config = dict(
    dataset='notes from a synthesiser with random patches',
    n_mels=64,
    widths=[64, 128, 256, 256],
    attention=False,
    max_precond_dim=1024,
    max_steps=4000,
)
Rows from block 7 of a small spectrogram enhancement model, named by matrix and row number. Rows with one number belong to one channel. Each number is 500 + 50 x the weight over its row's rms, rounded and kept within 0 to 999. All counts start at 0. Numbers have three digits each. After the name is the row's rms in percent of the matrix's.
Before each channel's rows are labels from the 100 clips, of 14976, where the channel reaches its highest value: "responds to" is what is common among them. Only what is clearly more common there than usual is listed. The data: notes from a synthesiser with random patches.
# convs1: first pointwise conv (model.enc.2.1.convs.1.weight, 256x256x1x1), inputs 64-127
# convs3: second pointwise conv (model.enc.2.1.convs.3.weight, 256x256x1x1, transposed), outputs 64-127

responds to: bass register; triangle
convs1.147 098:488498588453405565467540626513442509456544455573431525487429518598455435502456511566515465560504536400549494379543491486536362482543474538504498599514513496495426567547549534506558506533460443
convs3.147 089:481598481465559475617544583455507454599519595483474498394464543501536448563518510576491453550601491531557532495448483375396468507570477472570573451519478518507543527473439598473433466526452560

responds to: bass register
convs1.3 088:480430559446554492484462475462492534566480578512467508493430470519506593454446439567468497488509495454562496528592447390635527461484550557501432506569520457627537566514587528537440518497402561
convs3.3 091:539515494443452513533508488605386564465457504499563571402511472568511494442473490596450313447506494523482497479410594382488587526496417474390441471514504447592510516525481553542563408480495419

responds to: gate; triangle
convs1.69 104:526492547517457538449513428583444538509531521580589564581465507472494448540535483465529470568532542524468541428561518477468467568492470578589486478437475398482548503478443471385482528476569542
convs3.69 116:519595560470533540587470533535503459534509488544460396501484482573605544489556510533494454457546471556573499479468557391527543473567518429453500611492504390439461500510458533509524511546509503

responds to: noise; pad; drive
convs1.62 101:439495540526458479500442523542576531426478482529462553533476508585519453464423546517604449519445493533519521513563501448349475387490462489482428512488445544454544433443439573562527527471495485
convs3.62 089:448527463498536547511485528423456552522386595529437486574494462456581488560425417450493472568549517525568491465466365508559490540551536466500489559443485544479406518505540479561550479526517555

responds to: bass register; harmonic FM
convs1.129 105:481465495448545511487502404511502514394482504556472497455528507521492532473598517541538481508556571356528460536523433547553489448533452520505554537489446522555504555536492444519458415488602530
convs3.129 100:486548535456564514546532547587450500469486427447507559478447462548570498464453570582515507583555522522535558473482569497537473531478490501500423489507585542494483498609402513507518505505474626

responds to: high-pass; narrow pulse
convs1.242 096:512510439541526509541470508533626439467495463523500519466459599494468515503472542459457520518474590461467524449597600470519565511487529489569384462478479457585501560531534470562502513497470395
convs3.242 097:500587527456479515405474493496517530566458463513423399548468580541473451502537486495506567437555455598509542451570514515486601545557474480476468429608515533537428552488495547571491481484488515

responds to: narrow pulse
convs1.103 088:465436553454491506473414487522457457565434518498505471446427547498463510483506560386526483479448484566489511496545466581567496579541488448546456527532554440605519592471399500504473524409501385
convs3.103 087:432569523563476544456557464451491477542462463448472538488386508517487427406586481421498507626503500453525512577495517510477476527472560534457499449500554449548561573452490573636410482512526460

responds to: triangle; square; pitch class: G#
convs1.46 115:394442478465508459503473582462472478487465448514494458433541589515458503497509469545517521529381516433503516525569517489446579483528500518471513549568468480466497522519457493565472529572515476
convs3.46 114:500475480429476517565541577528506546494497468501538487587436492504472472541481465506455460482356486611436458632517543536531529509433463573505518496503445419452573465467575524416520526501476463

responds to: bass register; triangle
convs1.108 107:518457439382591462564518475518542395533499484557504448499527596563491380509585547478599471471497510550502598449514441600568560456421387444463463563576502595444438463478496501476507505558470417
convs3.108 092:505428501548459357488587480578533536589453400404475508574620517420526614456557514475513474497455507529416555424509533435520509456521573541498476394509437505477503463559460502502556550545508471

responds to: pluck; drive
convs1.66 096:625542470493565431535428567448505458516535481508560529524573567593499443455571473485564417510555431520520478543465476463450490464518565496530479515531541634479507501495467528458561524573510454
convs3.66 097:397448487459555480417468484549432587498558536550449514505433539373551502483510589498559468471461580459573486505472539625437537540442552450506461528504485509522521402475504492394494473479474470

responds to: triangle
convs1.172 098:495525550426539579567516486560547499563473488298542545479516525540529477557511445483494496468440452569483427473509503525529432507504491514442482449522477513527514512491534519481514453549532543
convs3.172 103:540516500560418451540389500486553614558535575479488487561450549503583531498523502400466528530545568503596567495526500476484517504489568517506495492439531599572548524512520546474458545530458469

responds to: triangle; bass register; filter: low-pass
convs1.64 103:467571554530503552517507473506453477402480416493508527507438510483447506637392507526465506462467456484569470547506461411503490520497453520434492497429543544539405501516532565561504498499544505
convs3.64 097:565610405395568588472501495456505438423457608473526542521500511469398501478473458393546538438485578536480457482514484463496522513488416566453488568526452533538488530525523347532563511526503512

responds to: narrow pulse
convs1.163 114:428409473469549537547528523547512464534551437582566500528522507480513456475515512471549519500508486410605501523422468526476581509488523403426456586527570493616330471482521511572473478544391507
convs3.163 100:536450515497452457542520425542545607563437571538523560517419560543506524535425504557390488490427489425544424465502466580431479530467461507556553488520574557577403528512571506547508479545506581

responds to: pluck; drive
convs1.28 117:507441486448439423371563565477556467545514447469543428427518496482482514443453485474513506484535385532450587567560474546473494526520507502566432511522596515522490455415503493461498424608524526
convs3.28 113:491502507430561570609547504530503501514543528608434517517414466467492582461466540456467517470455439486487437437553546579482560541521487423447471492508527558470533443491509521545541428517567499

responds to: pluck
convs1.77 103:513502558460484524573547524530457489492559523463400448619487559514495489447467429520499507466539370523466438386536536527462527455491538526467572521543495499476520469527455511497406500475535541
convs3.77 097:434449386415461558488521439501550549459438459581547438479523457513525473425427453539487561518514537479407488468455461524542477532470483568397479536486489515496390498465444467487392512487560515

responds to: bass register; triangle
convs1.134 099:533585539532503357462496490481490519445524532408518573472463481524451591526460493519520503566507521421488435623498435461491531524453503556494467520537511458446481519511505486423541411450535528
convs3.134 088:447430552519565409534475435503513560541428543497513402534559474513509545581525538437486498464499530560404532517515566424537499546535518597593477474426475481451550477502540574532508523478514506

responds to: pluck; bass register
convs1.14 099:494510530548515463473497550575537408377474529386491459314474489434517540455472469476556517604516446577428482444465541408576547490589513488504459450551559548523430531553514554530528459495483487
convs3.14 091:436422529486537414427455434438484550546488518553521422534517519483426459545462580526520452423505482481460453567548605408559529423505547547519511429604563491584616450571556478589502471516562433

responds to: bass register
convs1.198 098:486462505497514557547470464513576457536489534495607447488487518505546457537463491535453484491557519341455526548505494505509491465573501550582512568557475468590538571456483445504500499382368519
convs3.198 101:547423478403490439516513529489468515506519527424570545536432500441477548498493499580532450483451503473614501506531596426515464548482507508561522547486553550613452512547450500512435568475570481

responds to: pluck
convs1.86 111:457438546537469537427453582522476484594523483525548446470500582521470484464441565425503418508548459484542371517486507517510510556533567472548523488488451488530605391481448538534520469410498585
convs3.86 108:516437465538522490487515480480507482496478540498474547421431489516486449441624402567529541517522456516484571531498566513367474475478503503505572479558455469538456546453511561613482487373519525

responds to: swell
convs1.136 089:532442415488515563448525564519563404412408456503492514519443381466507457491572525540577444464476467483530504544529590552526443401625506512392482496519507592472479548546483452417537501478569551
convs3.136 102:480504511495515387540524392513612494493470558461527467525522486729458561481444515504523493611423506518451516463505450460441565526560475487556484451492483526489461515552572531527500414482505537

responds to: gate; triangle; square
convs1.188 092:553562500426491529592421475480586520507469438524487560492431386438519477557477535562487514544418466505489519438454470444532553471509414477473461476552513485416620548461461442527529571481573570
convs3.188 094:540507606374508514552460484544493468501485511552540332538496534502536527589515565490438498490543497492504556610539475475569469378516492431414504509506580434537426446443493561548524488500499484

responds to: swell; triangle
convs1.107 095:547466552580549511445508449539474454451447521563462482482529440518497481468447445399490517510566404520475468545446532417515471548522482473514503458550443516471500497389471514440548455498507431
convs3.107 092:533503569459515520447471438479474620525457512470502570592495474522529516501468547464489474505471493523427497457472482514464478505493460500464590501486574518514447484536532450585476501475504500

responds to: bass register
convs1.16 097:515518591439450500360488451538417594467423518550549487556416475412451443561554450488466526493589529549595445450510468428513533449555497452489430444526485489516569519429496450396546465471486526
convs3.16 086:413462525499446499428465500414479517489523412460532572525422560489514486454593461559536560425565562515536554510544586434527511590525516421513512529535476554585484543520463583601498450612540515

responds to: noise
convs1.156 104:504513579465483543481537599472393467488584472531421452454461588590561463525524470462504478514448509488548507458505447508539438500563489564559553529470549500476461457473517508568483479487542601
convs3.156 106:507458514474526555533548579462463407565520468508610529437460485536541457434455490485485474504531455481508455519447472473519463513518474560441618451565528492509480527542460566542602563486561501

responds to: triangle
convs1.4 112:445564462567547556515596494550407534491476539474564537530493525501470511516535520532442503518527462540505429554545564525482504498552445498531622460483539459466504475451434582577512516518505563
convs3.4 099:494544455553467451529488476524553464459585608492409499484585470486556521583542539596407533523498500418483542478453453473434581510513500489579495458524481538539542481534345451465506486493483446

responds to: harmonic FM
convs1.88 088:499594556491531486463489437410512477452473455543459478526530471556423485583486459506502481477503565468468448548424517510426462410533507439507455469472544596500475445311507585552478493453504474
convs3.88 096:500518461564515514508408560487562452583465469478540542427559558450421412563541431545523548422450460544470434520565472494454574512492470440522495522554494525506534432533407635539501566543470532

responds to: pad; noise; drive
convs1.98 113:489497522502555517491471450470455425502568554423494487444459473406514458449462504553547497528491523457469488556471561516501567436501477455464388467500501534568503450575466472528507472457475488
convs3.98 105:581473518524462534499585490477428475515521464559512408489514460404423549492451446514630417524442536534466403410499434523488456555440497495460507512553581477440609521467512507470504524534484504

responds to: swell
convs1.216 089:538471536441500499522478494450510434475550466473527486522460512531564484538421483564526550474477483499493517556473534459483506443440515557424486400657472518498458485550500566522559503486517481
convs3.216 099:482474505513543487594532457485471481548501492549523496526481494586491477482478463536644422524567533473499501457447573439409555501609523501449459417521555578493443563574581464451500539553503500

responds to: pluck; narrow pulse
convs1.102 112:495503386505498555503505463516475587454472497521561490507533570585561526532487491484504498518502526500470563499494507437406540398580395510587451518472511540441484454476467455510526508473541575
convs3.102 105:496533429515457624479573476559508515501503438364453461567457534535422515500571458549461467517536467521360536516483475511505464435583512530336511555568486462551519546483516410577454530496504570

responds to: pad
convs1.189 106:490504453553433569597451533596665503462459522454356540510493465471476446436612516489576509489619496520476493526470557457477523490545517506553560465504533496440467550460511537538438523535523512
convs3.189 108:523408603508467515464521562519542511473515488436474529485446485495593557416502503466463521600540492496581507499563552480512546576533516617451443512512468574554477521507506511446430415470495545

responds to: triangle
convs1.178 078:507487477461397567545476521405437563540418464462490471560464517432501517458446500512467518449540528528575474466526545537537489629450509575482446452538549427453391422444485500532565513524502455
convs3.178 083:497452495518618486518428543397435646516510542575517553417528543440495506496516435533492450527549503405615489469428472467507529408467447515568440538487522449457469456525470475371428493465485559

responds to: pad; harmonic FM
convs1.215 109:522541673384573606593533524442455481481513516458628550536465522502499408520525494489476528494523459529487482464481509492550518569542484531512451547461495525495482493545458501414572571503558503
convs3.215 104:452497466511449499444500484493513548567462520456544499508484483506509499535503561515487524531595526568427507494432485544506521491555468541444526537425500570407442482488437461527487509553592458

responds to: gate
convs1.26 089:491490494478449416505532522490557461576519481471620446563491523459493511450496509495492501462497619455469544482482464536533575499540548559532440366447501487434487627555547500494520489505556423
convs3.26 098:502472429483460571404449470449449523543467527516468525558517559425481436469459416511477530517439477528476553483571510461519466544450453489498430567510563474433468456554527542461574536578461455

responds to: drive; noise
convs1.170 111:424437441435465541427457588439420497522473524544439530505467496599487464453449530621571527494560566543531509479594449536395508527483469535472557481516437463531514481473489518599479523525379525
convs3.170 107:576487456541565471438400504559476592558516523536491545391493561507512509444539521350499489470474504437476496456501415510513507364463478515489579546558457521481525527481479512398464449458448512

responds to: noise
convs1.93 102:534508519554394443443476535464533586432456530538516476512485503479446378438548476474504517571553530427514570512547482461502469480512464466532491441449517459498491439501439594498470594546517570
convs3.93 099:531497502489464549473476454488407531526531473468477436511614508418495549427452517437429449484424513476422500501546532509558452470513490478482422515461423547497508469464473530468487547542466447

responds to: noise; drive
convs1.199 108:626438513516487532480416481544487440495504390474459504490418508494495437555539456481503445431561539518584579524539516482486489395611490527462455492494438561520517444440511508553533550489547465
convs3.199 102:368531548439486473552497538522530480477482525531375493554477459622544486477507436596601458529504475567568578420559645431535440577468511436498507572578472546418573478537482468519473489519531423

responds to: bass register; triangle
convs1.219 089:545524474536487494400577515511592515540494505467625537447530475522542454516471580575544398526457495436467533463482520452666526475501519461453488556448507533506475475575509638424490481384637512
convs3.219 102:446508622439547423514504457451387436406506499558389542444486560565490542547459606452427560494545514478490542487457464561364585492500469476491523525503551557539526446532448344578583435499486450

responds to: bass register; triangle; filter: low-pass
convs1.133 091:393511468524487413503644505505533568421378422500525553522621526517444442609536502371497396475431479437470516449489444423476455501501437519543415484492488496488501597618455453479492518544530494
convs3.133 104:571467526397505520548411451526475619523504472477507410529456535444498541503425537502493494383493547521486450515449444438464483479571508541375545470578484453535504553555567557541550434456535477

responds to: swell; bass register
convs1.52 110:481565523568521539559475535512421568534440503453525433589436537590505442495479520531426504550543539503533463566526523553585500386560563526471492468487478547479433470510451442515521465565532498
convs3.52 104:592505507497556447525536416575430511424550516499531577545442552452459487419563513493397572497592443576420521499499477406544475447463491418499523528505532578440499523493556464532475525535524515

responds to: inharmonic FM; harmonic FM
convs1.151 103:448511555556562482442480495487435508378481469486533473534518481418598513502580463626475413456465509503528486625581470500471535375575572472536527432483401463496499504449559536471373597532508436
convs3.151 099:612458436439442458593478534486491450571442503549478501580451453500537539420471490412429406489545475466546508541421535593489551512551492621512453426475439548560575497453460574451502503556413560

responds to: hard sync
convs1.124 103:516458582501483553438464476491523485455502587505530583417483507472490504422489454480563481517574529490510495509556488423465387488485616532465487486442374449443552480427497488463544574463503504
convs3.124 094:632439518545477442554504528615411502489521486445431557554456487410514400488526525462531465491587441553483500433513409394491394538441528467494512519540511689474500539478462494456437473543512482

responds to: noise; drive
convs1.15 103:455468579433499470545451489519535485400536503615415560535516493563488471463554509451497473446499438534493442519464525455589519472430626563494509510466566469415586550533493456424510440528518518
convs3.15 104:538507474513384485440460472466473499559470478573494422484631490420525608476440454501507490458411549523591519478543481487444477434379429479565547487386465511507512476500465515470470468506467508

responds to: triangle
convs1.92 091:471472442528485532467485535519446532550533510542508420586514390604504474473515499536428435584503508502592539455488534624526477555505578513451526404516573525539468524405569463493478563557519525
convs3.92 101:513426535525514451549438520506519444502542466435529516471519597582633480528472450530483484419566537453560540485452547510519500427457529439556421467483441486459595460430508498502483539569473405

responds to: pluck; bass register
convs1.200 105:508513494460503518474473524553541449454561473469441505543471529445522444523474461509542484455547467453519478576572491344547472483590536568537524426425473502460465509539514474572482515552468432
convs3.200 086:451548505557432539475577500579492483473472519473515516480520515370464463586428603535512468481535386522564568556470442600483552514482525499530486435389522523532503511450495484576445552509539520

responds to: pluck; bass register; oscillator: triangle
convs1.20 092:416478402545576449469497516514600546548563531464513574473592519520532470521547443534496523469483463490552583465409483451580491439438481470484442526558509458546486508483403605588515444419613478
convs3.20 090:538529524574469539533651489497476421353555474545444559502526402532488484466515513473602472582476436547463467489494538392483389531424406462495521506547444489430489542482427442566484450456629436

responds to: triangle; low-pass
convs1.111 085:592580550450526449502488476532480541520484609495436507467596465513526489566517477383446503515529518515465384544511433449458487456481493431461515446444561533460536448502534566478568468634591488
convs3.111 090:602559631431631559508481540460517513550377536479518538483525478502520466471518528392524512489434548444494476462533537594547477479539526542547520551505505499429530578507514534480519476549523544

responds to: pluck
convs1.110 095:510400513467482502522501516399458530467479474546569620483406476519517449507485456476611431527497513513501468479459534564528483469497500466485486425492448446488573446498429548518614483445534366
convs3.110 094:459417466547455475525472492509408531446475427544488544503505542545530595487529427584517548564587484555575444522451591416523599484501622462461362516554425575450495530529519423495502503536554471

responds to: drive; noise
convs1.24 107:563499428503471499569583505483393471470555523455455592525443535541489460479457496559425454513543605470504455464448554480598605572465498518537444510506574478520532480541536579480484459428571526
convs3.24 117:492479558591461415547577494516425539544494549519567559625526438554502511420469513446488508554600535475559475495529497530643529502552459506557444596566477520439598587516508576528515548434465469

responds to: bass register; drive; ring modulation
convs1.127 104:418598480390527427543496457492546484442511563466476477500494453507511635568512520517542507520582472471494503618533545459538401533466485541427411457502448478506483469492468458502454480531505462
convs3.127 104:482403520514508518514588495527340454559496549460571417558510536520546434470497423521528450492493525538425454467466465430538564513422453415553541478598470514451460463462435491472470545513542413

responds to: triangle; low-pass
convs1.5 100:504530368499484425427551519416561396468476464504559478471569459500521484470483480621440508490514500457482546516483535520523400440603446520419512524558512455537518512517531550496496551500505478
convs3.5 095:596539529405362504506491577556541554516467451511441559489426524483462461416500371454486547409398545636480545541486545521477450511502504531451503472510481500530602474499407514436565477447494520